From a checkpoint of a small class-conditioned image diffusion model: 12.5M parameters.
Rows from block 3, named by matrix and row number. Rows with one number belong to one attention dimension. Each number is 128 + 24 x the weight over its row's rms, rounded and kept within 0 to 255. All counts start at 0. Numbers have three digits each. After the name is the row's rms in percent of the matrix's.
# v: attention query, key and value (stacked) (model.blocks.3.attn.qkv.weight, 1152x384, the v third), inputs 231-307
# proj: attention output (model.blocks.3.attn.proj.weight, 384x384, transposed), outputs 231-307
v.235 095:158151091118134105119134129122128133135132098118122108100132119125106105077123125116127118141154097112142104143123115118138141093137155164127157130114133129107126133163129126095154101129179130107138105150160136130132107096152068126
proj.235 101:097145122158161139112131126117108108093186095173156144151118139124079140139150125145147108136157125091136095115202144126193160116112143142106164144122149167132116117167103152127128142111103129181106069140110166150102134144131123122
v.236 097:108086093127157130160140089152108136135155132129162139129143120109165157171189099133161123148118114105140126110151140108127136128137119140102154106130105104140159112107125106180107171138071130143083139127138166105124120137082113152
proj.236 098:135129132160147153178128105088077092146132130110135094137163145077101159153136178121143085116152091123087121144153142106140122156123176128099141105124117094138140134083118126122114115101109138103122116101098132115124113108122122150
v.237 101:115130151096167184107130154115143134150132117095136137116129119072134133147052137124092138137119102118169096126133140130143175151127158124118124147086108118112088119161119145098109141159137116076089114188114149140127142137115123127
proj.237 099:103115148116100134139134098144156129112139144165149159155161114119117165130147124119141170127113126130097156141147079111139059120117085128108123096161128123120135150098137134113130122149097104152130128118141144167142128119108109096
v.238 095:139138121112070127100130121143114070153143145064121123134128088116140103136113147119116134118115124094154125114127126095144113132153178142114139087131113148142137104124137086082113156117118112148110129127149157105095153113139138113
proj.238 096:159131136140161099121128117132128117087172160168121153097139168090163104123155117098147129123118132084135051155094130093149146102139149162102115121130132086140139111128103127138142142171177100100127122087153098089124129117123147124
v.239 093:155140081099120055045140134119099136125160124105116181145142138129137133131144139103134174115105139132105078104140141139129151133131173131150120104134169155128101108149139128132145116084102100164143115118113098122132186165147163109
proj.239 101:158092088121100097173129133117121115120122120118122083112154139149145120101132123129099148139145129111147118117158159143073169126121086182156087100145118141130116124152119128157087109109129122130093147124145136111098155115169130128
v.240 098:142136137151126119158145145105100133134150137114147115113127093130128095103087107067137135108139122121083134128175090112150084112118160150157078112115105152105112161131103146107110156144166086160166148095149163103099136131154120141
proj.240 098:149125086133118157128157110140100125092124111122126125148109121124112129098118113137143133132155134131129120119144108124148082131092113186105099095160113134129110115145144112113153115148129112082134167139090144114112132129092148134
v.241 101:160126167131148074123153138124140122139104167129138122138123117159137140101102114099167132093136106133141107100115133156113156127138145121118141128171148136135074134093062169116161092099141147146145105101121155107085107134109101141
proj.241 099:122125129116117125100114111122153134118099155154101153100172119169131129115143107155096155079131097113123159150061166107133124106145111134100069085153123138152113138158181132132156117148116112126158125100126130109105141136094148199
v.242 089:096125145100084131103157121120131149125142180150131117125133111149155129129138116108080146100130107122153109133167129161155148070117157152122160138096125145121132107131104116134160147155104151104102132133103132125118129126136160116
proj.242 095:177128156092137167124163145151138134111115161131110128115140109167138129108139112160170138115133105126100130096124142128103149135116122123141134146099130133128122137151117132126142118158092197135096157157155115112150127155166117156
v.243 098:110114092105122140161113125132145119148100113090147121153115073152124160154135121160086123125105109116174122121132117135170129119104132160144168158162127117120180118174168102106123130123095161152156147125130107148090103112146140132
proj.243 097:097109134156120094127115125133126079112102126137103134176105151118176104131135109097139124150132108136110106137062084080149131120138139114108114144115099119122139135126081137127159112149133129120202142097090164128078133141095156136
v.244 089:133132140097139113103141082102119132158120141180105139127120116122130130108105125123110133125166141103151093151127126121087150112149173125175099122115130102095129094098133130147116133106170131032119158116121130101154136105127138117
proj.244 092:095120132141134087123143096133108103099133153115144174130155106106127091101120185142094145127154123093091124148134096137148140128112120098139166143125139166144103150126132131131174109142155108109175167147112110106127127112146093149
v.245 087:125164119120101149126145089094164135147094123171105131095103069092158118123125107106096075101110134154126120134135098131143110116087165088145132100108093151109100105122163160153104142150131105143129096122127139146149109129083105097
proj.245 094:141113124143155139128094104101172158087062106124115130113130184131065130148168145153121113130130128095125123161096107120147102131144081142165165103126120161150067136140087121142175111135143098135140152152162141119157156143102095113
v.246 099:113122163149137116118133116139166142139118141138116135133128096133112154128141106121147101117094136112099149112121133155151131156138102113115156173123098067150080109124162099106141135124150129132135118142123139086057128109134149102
proj.246 103:093136147133139117130094122131148169161175119158102128174183170132221143117113125089124119124113140129117129128099159117160114149159147105128139150147144093155136149117111144109164133110177116124125115134103145110112134129128136147
v.247 101:109151161129101164112122104115106100114170117153093166125124194129139173122151109125083134158171142115105111106105167159109167149127109138145115140150163102101166101114083138164117145082097099088130127185110106136146145088164109135
proj.247 099:118116135156134146144131151136113150115150100077136141101138103095133115112085146111110183136122123077128099134170168178116125101114161109117164141135135122110121118102146127159153140139125096152123148154115105117092057130153101128
v.248 096:113145125121115132101112118114141168081114107132104125126112142128136116145111147147144135133149080140117156144112144093127129121112142132114142089106149137136099149132114108154143167152133115169124115135141152142123139129135142145
proj.248 103:094098121126146122146141096127124129137151130138134139127092111136112129166143130114121121132134116128071120151104149086137141145123111127131182134130120160105135152119127185154133135098091091157109137097165139169182167104131135138
v.249 098:135137171115155076131139149127166167102129147083118111147124100172164130129162124139094129123120089124175147130134118086163093110130134086113120120157139119087111175136134110156117139145132123177158169119149137126083132134143198121
proj.249 093:142160166122107096145134137119141127141100124093116131117193136176088144145124177132156162137106106119103153119130121179151093149120111090128114094091120115139103106137145129100077137118138148108138146127104165139133115108096111167
v.250 104:062132131168125134122134075102125146134112133145098115109121124122153161139132141156064151150139153127144104101127128169109113068111140129160181110107074076112137135097120150155194112128100149093134108147139114115115112127100140120
proj.250 100:136111172142144150103117123146133154138135127125168125144122177145114129126157142135150167128150134115098126132082139150113144177128107122150180150150124132102116103153113118175153116180142134178154119148075128117122107113187099165
v.251 092:125126119120142120116136103105112135120134116150112130125102086097152137165141111139173121125107137101134100137143121100097161158155179130130089127095123141142092110137133142134138075117124127117139106155168162140154144128150095118
proj.251 099:165098165111117075102115129141115170119093109142139114097094115096156135124145100117118176135128109112143102117151117140073107120112095103136139141103140167122111125115160164111147107126113132155133163124142127152143127147135122062
v.252 100:130132168132103077100124132117144115096145120155149143100131136126110131148204134119096111124107128124128166131092114164105155124141114079118159169101132125138127112154171146098164111162194094152110149161134130104148149146158110132
proj.252 093:085094139117127085149130136141157128136122098119131143125113100181159123122174146147141157131097142155093140110146133116112114108161177077187180117155120139120143144075162157099188087185121168113097150101130111144123112118135103130
v.253 102:102118123148109141162109099098140178157100153122105121098130120143098158110136118151075104087145115110123122106083137115140156137127159113114089131127133128131094170142136168096117129141115159111093135168159094166116125100140099149
proj.253 107:117086142093173068122146171141146096109136124078106124157139148182134152096131150124113091118148131125112161144116050097170117155114077114132132129104088151124094162136144138104148053141122152141112129106115166136176179092122145113
v.254 093:134159112161129141123106156147138134136137128094148152106122120113110134149146098166109112105166171156123128088091083089129120123152125144133107108079101134130154126169146134164105149189180152123162138142124111159166128110132135132
proj.254 094:160159161115127103101153156122153085140089143100116159138141137151109116169120123124124046125075137160105138110134098122154102130136166128075133099094108105129176094090129132102080129126112110094158122128117137127101048124125133101
v.255 094:089133034131128122137147123113108135158121137124126160154132132102147119119162110116125116107110145134151141152124156093150138146133137144183160139135171114142094142167119117101103112125065095098097149123125137143088161152140105148
proj.255 104:108159089118122116114126131130124110136116119108124103180111094084062125094144072106167083128104158169103125114152088086131154150115115144164120136095084101122132165123131104083075109122122102142144166076119114142147151144075140160
v.256 100:120122145147137127120123176132143097200098147155117115130121112146187163155130162138174101164143149120128109104161119146129103147132113110112130089099140154111119175164123100123146126149148150135121113128102108144127154103129135123
proj.256 106:114102175132121139102137124144134095064137104120119176116153145149142084129130135135148130121169123132130127137155178140096165133119132115109115142153136131142139115115129125144153078131106111128096146182131110116142137139116116085
v.257 104:154159144151135084118143126107153146106114125135118133120130141117100139099162163150139111080139121089164124150127082120076170078134142138147153125125061094142169125159107127079124147064163141154131089151123078148160093118127139116
proj.257 106:124129144121141137124113081115115140160149152131162104148157128144151118096145154131140131118136132098107152127134136147092144152167134126171148089119105113087132136130066144111132169094137155160189082133144070131135109140148134083
v.258 093:135102127137171103120110151160094152099101155119121124182131103107123114147116141141144113127144145125121154128112105170127133118143146138131126088149130156130113089135125139105153119181113131116103085125137126108115112095103157146
proj.258 090:130118121144094151118130089164087140096080165134118139124133138170143156072130099145110135163115123122099136088109119121129105121117162125186139088148115114108161149075112116102114139125076071113147121159130130112148131109105098096
v.259 103:165111113100151125145166116123151119104133119138086114103133122152075106112095154122096117135087113132119149153148139110136147092135135177082084108150156152112152124111141095153124133117161144146099121140137113135122100108124123155
proj.259 100:135108146092132124141112118118155180117100152101118154116120157117118086121142106120101129107208113148101144102091141115125118124108135133141124100151113136121145174110102095125167117109166118137119163138176149155140113113099132136
v.260 103:133152094134084157159151109139140071135145161146177129130124140133152116113122121129130128138096134135117129158121154105096123089127100188092123082112125140119130146140159138129126091135109142118116071118128111128148162116115140108
proj.260 106:125117097128119160121126164137123128127096158136139145114123122134137116114127124131171151137116122124097086126120113123099191090116089156156142124146131150115146149133065143133114084149120086139139129100145151137121124134125158130
v.261 104:095125138113186112175115105085157117116146138089112101104140127174116052172108122112131149117113100123079108120141115129139098142108124139120109131122165098129119132104108113177152071143179130142081128133112121102144099120119090123
proj.261 098:124147174090130124139118172125140125076137132128122120130161139143130143154110138119113141154165134150137121163121148111120146120150163103128112085134139118164115149100152128107105112116134121126105097129140148150126114150079128160
v.262 105:139105140145108142143154151128146132149142110106111069150128102082124101148118131127126143124122092146122176118102074129130129144117090084171124132085107100124166146135143143149167127129126081116092101086143135151138155145127158118
proj.262 103:149116125136170148100103161119126130108147150163122162130120141085147150074143160107161108120139136181139110119163123116102141121103167124128074117120133125145088123112092176097148093117146124098093102127144156125116095148179117136
v.263 102:133156099134121108143119147097134105118121132118110152128127108114127104150095150136151090145089091144152114122140147145148126142161122086128099076143086123113116171138132053131105121162135088155139137141104056126141092145121149125
proj.263 097:151109099136125122120141157070136135130174148107141132139152120085175141134129089098098113127107115091138102135155155134161172137146123107152140106157130141141107115099100093118117145123154089127100082119137137145116113151139132085
v.264 104:101133122135128113140134121113172160132119121106119074126134162123124088144114142139144133161105110166110111104136112106128147107154070142113132128150143122127162128144102135102119125130128138149139148124094110157131126111194124136
proj.264 104:129126135130127116154115131157140090159090130113102109165084093124118153113090109100174169109117080159167127113133163134135141164096098105107111158138128132173071131126089132097115120151112156126144112124179160136152138116116103115
v.265 101:161125152149169124143139147162150133154167145099155147089123142134134127076173148136108144116189147152146136144099090160120120106144093115118140141126120117120133128150166161179126126085144153135081117110086119112134116165097155168
proj.265 101:134131109152127146155113133107163126126115187151145110101103136126158118119132127164155150126129096143102119082113166147129159101137154133155155127091105150137099129071105129168152087096172162123063118121127120124131122133150111131
v.266 104:144106113116150135124113086129123167124092149141076138129131141115081118123134122124124107144098160134097116127132105114141192106166108137152136134100118154106140105097117162110161119127127112105122129117120108167141114144133137103
proj.266 105:117103113130111103147154147091158113112112127132142105127142128106156134106093118135125135132123158196139132126074136087122123118086169096152099116122112095107131134176122166122193135088138076110142130084176187147116152124119127143
v.267 101:103135109085157113141112154121121155106168127116129172124144150099090093086118124151157126156094159083150123095155132099119089091117155194108175145125117132187080180149139137126105144127147117112119125152139093089123127187131108147
proj.267 107:128144117113140057107104142176122161093164105108181169122188151115115105139148167074091113108124137133160144119096167149133158104117106159115143144111161092183085157109162136127131148138085105129141155128101105119131117148117150133
v.268 103:117116138102090164142093102119091167129141151056109143127112109148100145149149117144105147155118139141123084133126128142104139162088122137106102113117148101140156142170143130144151182115138112115123145092140127101125123135128163097
proj.268 105:112141167185162092163141141106144131099116130153122104117166178171166122142130088109134145143162116140106143108152113126131116139122110119089112132173161137129116092115143107105115170151132166129164150125074126181129137127108119119
v.269 101:143109140172108098169100155095143094123115113121141151160123178150154121137133144176136115139122088155143128113120139130098120116125116134107126132131181128097139163104112104158112117079070138085130163144127132133190155163139079114
proj.269 100:126129124159140136105124138114145137139092143137106142147106116090132136104153107115068116110131128107090160143137103137126128111162147122147177115130123124115138072101139100168109138145130128108136153153129160160091127113129125134
v.270 105:114096112129100121106120107107130146095136081079171114102125152109126115148191139142175110117095114153113176106111135137140090144131181074131129145132123099175112125090127131137109125122145112139131152116139117107108131152113089136
proj.270 100:132150124129158091105102108140117092173103132132139161116142106142115116140149130127122126126129110145136143145109142136096120132148123124097162122146125122165188151139131174142093106185170143150145147127145146140110127111173138125
v.271 107:149111091141115128154094131099131129114113111115129115122120125155155129149093126127127123148069114107115146058138127111144176143155164098123102147083098165141115178102137133096124212135129133141119100135079111144104159086087139136
proj.271 107:171092141135157109119116099146096194118142106177124122111144092144144140094155108104070150142148107174103122131130154146096139148130148089122111142136108165115141109157074177136134116161138145137152085127164176157134154100125125129
v.272 104:105141119131135126137145160145107120146144128101119150124134146136123121079136147095121111120130146119162150114117128156121118108093152147143101121140135158152172167136109115133122115102152173141120126148094116125169135092115154139
proj.272 107:144142135143136128107120150154118075143128141116144118102122111111114137116105194151122126098160115113105137118155149142129109135148107135148130107157124124115135129113121099119156112154172169138153104157076085096130116125138147107
v.273 103:098146117111120138118146132141118148109119199071138151144147120163096069133117132132132117139140153079148127157123148105120150153086145091145124153171137150144154147177167105134079099119075111132159115155131094154106138114141139114
proj.273 111:136101164154126094145113134156107158141126133166142141110122135160121110144084160092151084169146125103134133104131118123119151138142116082139091120152143171113126099112101110161146133085133063137138105107109093104107101148094112129
v.274 107:155159135169143124106105124085174100081129148125102107133102133116131156116112108146149173102103109091139134102133147098107123087116111128130146131119073128110100167133128146182145078068153135146103140125167127152152099140089141142
proj.274 111:159120176101113137103136069133148155077126125155107139106152188116126130132127109098102118094133148088152163143107175175117137109155141109143112129138079123116086079117131186114172129166128134140110140114124094148123128156126144143
v.275 101:164134159099126131123115141172118111101142139153099110114128139121155134144112123148147138122149111143100138115119125164073124116115109135090141116149165116121145107130137135123130127110128117170111156104127116124123118101095127111
proj.275 104:091145130187137136155133120140084132126150144093134159133101167101164122122152126114146093152100204142112150134133124096150121121132144150144126142136140132163097132178075118159140143147113121146105146143118134107100130114155151167
v.276 103:141142085100142143146144135115135144133116126099075130065150110169148133152156132124142132114144158113147133097132143132147111099119136142124141151101146126112091129152118110121121072106062091074144107117113121120103120141091121125
proj.276 101:140115102202146117141094145122150147149132144131157119156159129137109112155095106156159136137068138150082133111124186150157183104153093110142135103144135117118131133139126127134107087092146145141126121105136120111114128119094159168
v.277 110:133126170165132122144123144102141140088083119156118111103119107152102155128140135139114149082127095121100125114137133153130129137147148098144139124129148154124123134144081095136080107096118079132101145099178135139113116129108158148
proj.277 112:121120172120137096098126160136131057124100130096143145148117149135114135091168100080155138142142144168085158105112168135107147110141124141135119143126160156153156143121169155115097081132139158159108163106103113141140132095104142187
v.278 105:135103162154103110167118133142147119140162127149123100115133125142106127105140119167145159108144105091135134134134125123103124133104137183155117129101118120104130095129120114122066145169149161124108109132120181142102092149126102114
proj.278 102:138132172089158097136113142087164120158116080105141134140097154154119154162124120094109154137155161125128099133129139169113129147164181125162132111118121169114134143104119123110117126122122136142137133135114127101121103138127105114
v.279 103:126149116142173111128102122137130162090149124094135152132134155074109177152120127124147149147058116151137145105119143163140133112134084123127083120126110135157152113110161099125105178093178101123101148140125112149132132134119113143
proj.279 104:147121154144145115124167112099113142115127096162126132149118076111140151135121138133124103182110139078129154150137156123127150107131122130104066144120140122121096140094158112149148096097150161084145084140114143119126119130148123137
v.280 100:119141116113167143107162133110116139119158179113127135142123136143097107149113102118153115199160160113136120108086173175148132151163148109124127118130116104122123105116116150099104142126170150081128135153134137096123119078090154176
proj.280 100:130142115122125057124140146140109120068086138121136107124095158176183123126128147119101146132121132122151109160121184121138094122121116122163163102175095147098140136144151172101080179084105114130135109101145128152146120101093114134
v.281 111:156122133125128148120141126207131131124156140104100113101133135130140096134142098150114112145154119120111137120118117159110115199147139142130170090135161136103119121130144129134154101143143149108133122130153127110126093118092103142
proj.281 111:145151131139133181116120164159114131078136106138156124127129130135127145162108113135187142168117109130115099122128122142122160111146116104153103141116131131102116117122111098140149086161100160118162103136117099105115130126151102143
v.282 106:110091117117130138137128136115099144148158133134130126145125140099148117079156145079167114124146149135145134109144145110169135137151101075115095080138120068149145123103118136151122129142092161141114125095124142115111138133133174120
proj.282 106:115160143103103128119111100128109116127143131098152147098106149159130111165116158159148130087120118140126088132160123113099155137139127146140111115110159142107160147102101127111149133102099141114100149125126131087155120114127116111
v.283 099:149100137184161145098114111138176146123140127099145132129133142109112157104147113068110118143117135119135137140139126138131165159082136116132128152092115127102097110159145121111161171126193133128165135173142103144176150137128067140
proj.283 106:151181162111119160143117159142139143156155126094117114138124142105144106116115112141129102172162129136111083137094150135122089126122163074098107149149102134123146156140128141156136139159137155144135129121117161128129097135144138122
v.284 106:138114143166118156136110067103135135119082157106129150141114145138105114120125093120149089132091106164115117101110161125154128142141118122169091141115115107113102127125119152137122116119114158164119096132154134160117112125142124140
proj.284 105:142110114123142118141110080114085100115094137102150099138109137151133141134123132098108111148125163127125101131122103121139124128116161140142088108090172169091135133116105089141108150144142145133071107150125192138115133138148115127
v.285 104:152079142127140149156122136116171147100172098121127133139142126179164122140132127086107153123076116100146159130126100136164116116106095094143140153105124125103096135138138118139089118152151134167088123133134152096102108142159178114
proj.285 105:155134141067125080139129137127135150120178147103075131126130121115115127129118114150179134090128120120153115160135138160151131104138069121170145122086082120155112107133140153115069135120152130141130128130132087117156119120183088165
v.286 098:097107128124145142092154139128174174101137140161125091129134163101059167146156131184154129143140123174149096121121123134139104174097099106086107123113136121129109128135163123122155138120113140097127141130095086095109107115124109146
proj.286 100:131190090182105122122105148116133111135167115141157102134085095087105134132119126148146143095091132111115130111142114130126165108097120132111165125118132135159118131151107136126141101130121167141086104136161174161126126143125139174
v.287 103:157127138103105126132126148155136084126093103096149125122139133155148189141129126175152139119116112179158136113144106110126118157145125114129174151111180098132141124109080117117160157131146087139124135073146160137147133112146100132
proj.287 105:130166152188151126144134130103108143177135137094105154168100144120144133115157152097146131130115173163106153076157125130121122096111122132133177142109113129179130128157157163182103121176143172136144113157118146108119133139102133117
v.288 106:118154108148134116154138090113129130104098122188143135139116119145136139103150084125123123143124103081133144085113145139168129114128067121157078141101159155145129121087167096108122131103130151186146154140128174125145176096127151122
proj.288 104:134135136135111173153127114161126148119149135166123131105144122139102145117172161087143093123142063098107146115154129126130129118180115159154122138150149078115136133140133150124142122115108120176097135148089112136122165107171142119
v.289 097:125136124135127088151136147163109124079162085114124131168122120133102141140132147111165161091113145101120118131145095137131120176122138175143101121137142116096094122107177127142117108087109120128122127130116131136133122178118125116
proj.289 102:144119121109127152135145146125086142162150118124105177153127123150160161084100098123165136166197127130130088120141098137102141111094124146105102142150153150105140119141137153084127111069111134148158110121115124145103117133156153177
v.290 106:147120154140163127090109105116090152154138123098146145122150157138085104130132118121144151130118085130143086140150135114152144135117128142147165131085073116113156122098129126107112175107101127120117137148119116146126140107146087119
proj.290 111:148137101075160130128105112149171103124138125122078080096104165159159107136137137090159143164119111118117130116096123138116128106142118117127095136096093086112127095147113075091131127096135140126166110095096161095143126106160155123
v.291 105:148168082140087111113133128096128118111161144089136103159137148099196131137135136136129116122124081128109127094160131104120174140120113167131121096120153135122079120123177157102110131078163080114106127165120112116163159119138081167
proj.291 108:126088070156148137107129124122101169146140148147150123090165057106108105147128106100137122109102152142147103157120146101124087110140129102189130095146127153142152110146092090119146145134185114125112146169137155182124111123141142157
v.292 108:135136139129076130160147108118130156108096167132114095118137090106139124126095133147140155128146102119137135117148096115096102199126124115113132101084105116143160117166163104118119137149094122124134130166158140141129114168132127125
proj.292 106:128118144143144124123097112148108106123126129109164169163085172156127091172138141090132131164087136136132141152153106116150145147124132098108113119144166108136165069096128066097139139110171110152106115136139110137151120146058135130
v.293 099:171112128170146115137111136112147135162122128105178165100129116121147125155129172132148131149121131112149157141130127122136104128131120152119164152108147100109102128117119098135131135122218123163092152124122148110102138146121142079
proj.293 102:147113130140141138132134134155127146129126127089151141135134126156129149139101096116093138147136185161104117175143129110171120119081134176123166133129154093143137177144198154091157095122138145160103164117106142176135108135117112126
v.294 102:136173151123138093150131117131163132112076132078140116114133125121115136145067094160103108110119130130130121121084146110111122155117103140134137089113166119119127134120162090154128139082138116098178145129170144164131120117120122119
proj.294 103:131143160116125138132133159108133136176154105159110141150128125111066144129109163110131099152124087125094151122129135114140172164119157130129138153129174133149076128152164088132105121131125137127159115132126193153187147169130095149
v.295 102:136145156110117121088128202101157121154127112089143121124129128074117140146110108089146153117094102138117084125095129142180138146120093106149117146116107126135116129108138137112135135170126134088143143144107149073154115122101113167
proj.295 102:157145112106103143098142097133126131164119147137097085099161129118168146093103155134153149136164125110143103120137116135151122152142136139128145148110102174111130161143111131130132118213148141138102133124105114132132143111117117157
v.296 105:147125154144112134105121142125122148102132083158083179138112136140137141153098165168154132127130088151151139138115182125112074084123128119135133151137132124154154146125156109106118117171173177144101125134113122186152161138123096143
proj.296 105:112157154137132144132164129142118137147189133101119097118128102158149140113122143134082151091108130101078133098172156155133135082136131157107110122133097095068094083128143129175094056158165112107082138116114099093136124143123104133
v.297 107:142098149121128149134091134158119120105138180091132119097135108137120108154099113123111118135116138131166152120125100123108103109160146120135090128148123135141144102117129129164154146166081125135137098126110146122103114075156106118
proj.297 105:122132086120154172163141119135110167077164142140115114102081119146117097119131121126127154154170120127137084152128123120139136149151157152105126123143092142136124147149119158097121171114134089145123088132127130167143153108137113122
v.298 106:144110175162170140144104148104080109164136081120134076114118125118123160141135143171094129106100164143148117107103157138121103145104106148147109117159169173131125131164152109098148127118112124131095150097139126104115136162107133112
proj.298 108:114170119100067151139154132116127146144146122123117157106149126126149154133142100147112110092120149190113128134159130125130122115114112100153115160095159152113114100150130113126131163107143149139118110135072124149139140117116093107
v.299 101:144088098134124123101171134128128159117178098123162101145121169129170098128120120142125153137096109089129149127166122144121071133143140157107149154123163128160141107127123063147146151137179133141131143097122082111109116112095127112
proj.299 098:139094076152133098140118115114120155113142169114149147109090141131091089136106172089147120104127156131132118107116157109109129161106137155123158082106156096172105150099166161106116145165101174137143165158122150147146125135168128120
v.300 109:133114092116145096118116138145114153123149142085107146148106130112122132129156128133153124115096133120135140114126183123137109118107134177166114156156138104122142108155170170154145098141154141181145144108154100105144134124143161143
proj.300 106:138160167111172109103130125150136150123154106126135119085156143126141111144107160116195118150131101128114086189098174136143123172168097124134121134092121110128120192133116124145102166129146067137127175117142132098130114107157096097
v.301 100:115099148102130116125122137114165128147102125118110117137123125140161127125093119112147095104130178124121125119134122124130131107117118141175174149110165147117125121141146137127085105150092108160148122119129109114099136122109099130
proj.301 098:134138125180114134121140132110129172142090104112149129143108161126138155145117135125130126178110121151090156160117098114132187123123111113111153144108151132145111130145114096053063101141121104210144139141138129133109150115068109127
v.302 106:133104102087140129121091126140138109134150112182156104132113124101157126175164115151107159158116127129151111118111149112145136159135116098129137166105169137097116126163120098151137142121103162119091184111133161148139099104125096152
proj.302 101:141114118125117105106129130105092117136136117130124123168123118146085135130142145125132122166141106118141104096131150114168095091090120111112120152139120103149193107116181152131126086106088164102130187113111084132120141124124142183
v.303 103:133176133143118139189134129139117092124090140109113098143132149144146157132109186151108115149109162104111164134078116142094113139089092124123113107109120179139122125152115143119112138067139144126151136085119174124120137149135105118
proj.303 100:112130137111115143163107105113107107112102163140143134104089146139115135160124129116119166129129141149111090114173125135119141096114117117142138113139124163132093156128102092161105157095148128128118123125122121125102134141102114143
v.304 114:148119179139085151138129109141126150125125100171156089141139115159137168118140126169133134141105092159128151123133171130126127133133150140133126115168154091135152151126136142110122133144161066152130090121109131121165147144109125133
proj.304 116:120100161124141142153159076178083087159116145063120112108115157124150115125148129062152122157124146136125128191142170124139122104164119099149126108112131100133089093158106084203090104129129113096154101112087115141130126114088118084
v.305 111:168170122126137112124115119115140135108124144141141094141130128139130162128145136146155130131133100142101144143084175127136173148132154141162181141157140128135136118093158132147129093150141101085127188128137149101144140125101156100
proj.305 108:128135112112146106110134118165078134155075145131161140161104154110149139165119100107116139124149163196129154127115169115155126075148116117145150117118095096154117111144124161134086165118141070117124155165174133135137142118083147148
v.306 107:067137128141140130109106153142142147140117090093126119136121073119091144136169155114113114144143128095165113128116168114138144113116147151103082130107119138139166104123120128113134105104116111125126129129162157160146136136135125151
proj.306 104:122147140143153143093140135124150102110121146091158121141084148103122119150113117170139127179088166071131102169157156127159105136138119156095092128118140119135137125100154078081137108087133088066145111123098080161137167144078144094
v.307 098:096137131109122176112100153159147115115115165147160131145129120132168146143136131157126168111143112138134143132134116156134128119134132101121107111143153124100115141131156118118153128170139144056148103114138095164105143084102178144
proj.307 100:139110194111105146129132137162092104094113123137121143107103127116134141077116136155183154131127141129108124102127105109127089161089078096094101099109137085155109142121120123118124112120140089109109125142133146109137125102118095167
v.308 103:154113104138090179130172093148111153111107084084099144116136099121114138117083115141146119110138102156094100090140091113141103136138143109128175101136142134131144163177132122169169103149137142143151141076109128107151127119138104141
proj.308 107:111114124131137124100156164104102124115101119161149111145134120156154124153169136162119087133156134130086081111148119106096115147155141154141156125141122100151141108148131147103137124182109170130085155137163135094116138081120092127
v.309 109:133162142154162149112143146131117138140078115118082136145119092134124105123101097113131139159133150112100142119142094121158128136131114140125157139140125126159128124161140121173114126105151127108143146106134124165104155119109144136
proj.309 104:165113117143142117135136116132106137104124143090105136143129147138125110067122174127135139121138116132161193115152136144154095120117128145119100135120132131109092111123128156117121156156129130135111113090135161131119123128092157151
v.310 101:118156144128147136125114121110097124174139130154138118149147087133098117141102124117117143161164117146108123131111148133152153092120133114133107152113152190129178145111161168102112133121146157142138158115148183090125106140152117141
proj.310 103:127115136149143125127116127121153154117095133112154142162156129136117155102153125170109170093133145120137129099148124167141123100086147066077105152124131158135134102127154108196089137095161161116110175138136148144125152135092135132
v.311 104:153108145134171099108149137079148146091122089136108140114131119108093114114131140135120105137159166124107120144132106137142130085103123156122083084107170146162187085136119127155131145123166147132108171142136147122123117133132124135
proj.311 104:159160129167109110125109138138152114094152120130117121141114130089100102148120110097107136083128130179107098109126168099135113121129121142080098077144118150132133166124146158128152132126116155077131152121149149125137154112160125089
v.312 099:156114148116119106168142094126143132094115129151099124147128153097151143113121139123094125141147118136105122112133137154132087124132065132119105131124113056149100108148136146096114118099132139166176140151119123139137119134125170136
proj.312 108:143155113141149114115129129141139095162138133123116118103149104119134136156120146133142164123082141149107140138117099106164152139094142142122115109125097116118118186116115168122113106189051168145102080134140129122137126120150123139
v.313 100:166107127090147108162129109140151143103147118112090103117135098129144121149101153131132151142131083113119151123121113148142128116146136156109127143141123123099143138120149104118100164145159135155122132125093114114154102164098154145
proj.313 098:122138122153112171147129137106181173156109106132148129113113117079102131094077090124144184105142145125130138105129128134095149135125130162105164122102112133106144083131140167080126100099152127147138145162151092109153128158124138133
v.314 104:105136153135182110155144127187138139091133105137127102138120130135115143150145110130154127121138138104101115145135122114092120066118115118155118167119101102140148116150123157126146090172118128126124106150120110108178144143124130141
proj.314 100:091117114167158140139142110135136113134099148132155144135058116128101115105099117135147098134143132172122157167127175139132146221160134129127092190142147090136117140136129144111138105132147134112114127137124166147137130123113110171
v.315 104:144119111114180131083140122154094127100131133098127101133103127155132122077123128153130110159085166111097110138104164122123140137141056077139147138126151122129146157103144102145134121119106101115117126148151144201144098184141126119
proj.315 102:142115148149103195115134132155108150137100146167146156151080141138078124123150157137131169138127104136155138096154123115122110127131118135133118139117139113122137159139144104087129097111127115140100126167074130146180134145150117124
v.316 105:129115105151129165119094116145157087113120121115154119154123147092185115159124147139162152108157102152102137094121113112118077125120159099113138121101142160131138136141149106114117089099142105141117137104162115138097124166097139127
proj.316 101:126118122150150199162139132138136115157124091137157140135091122085106139141121098136124101138113146117109127115100109151099133115138092103143160097101140142094104108125113182126105134149097118067151148143113116112106076146143084157
v.317 102:153119121136125169129156164099153164128128086150107075135148165112130152099173158078184098122142154172080117159126090118105103157128117162154084192086124108117118115142126086133116119164130127118161130157101147133142123124152096146
proj.317 103:131180120174109139113154105072099118135123131099125090145112130117110158114147132194136161133144097135145124133120140140119106113177105153134097129130096127117134108085107122103117142098109159130083122113131074128121125176118104081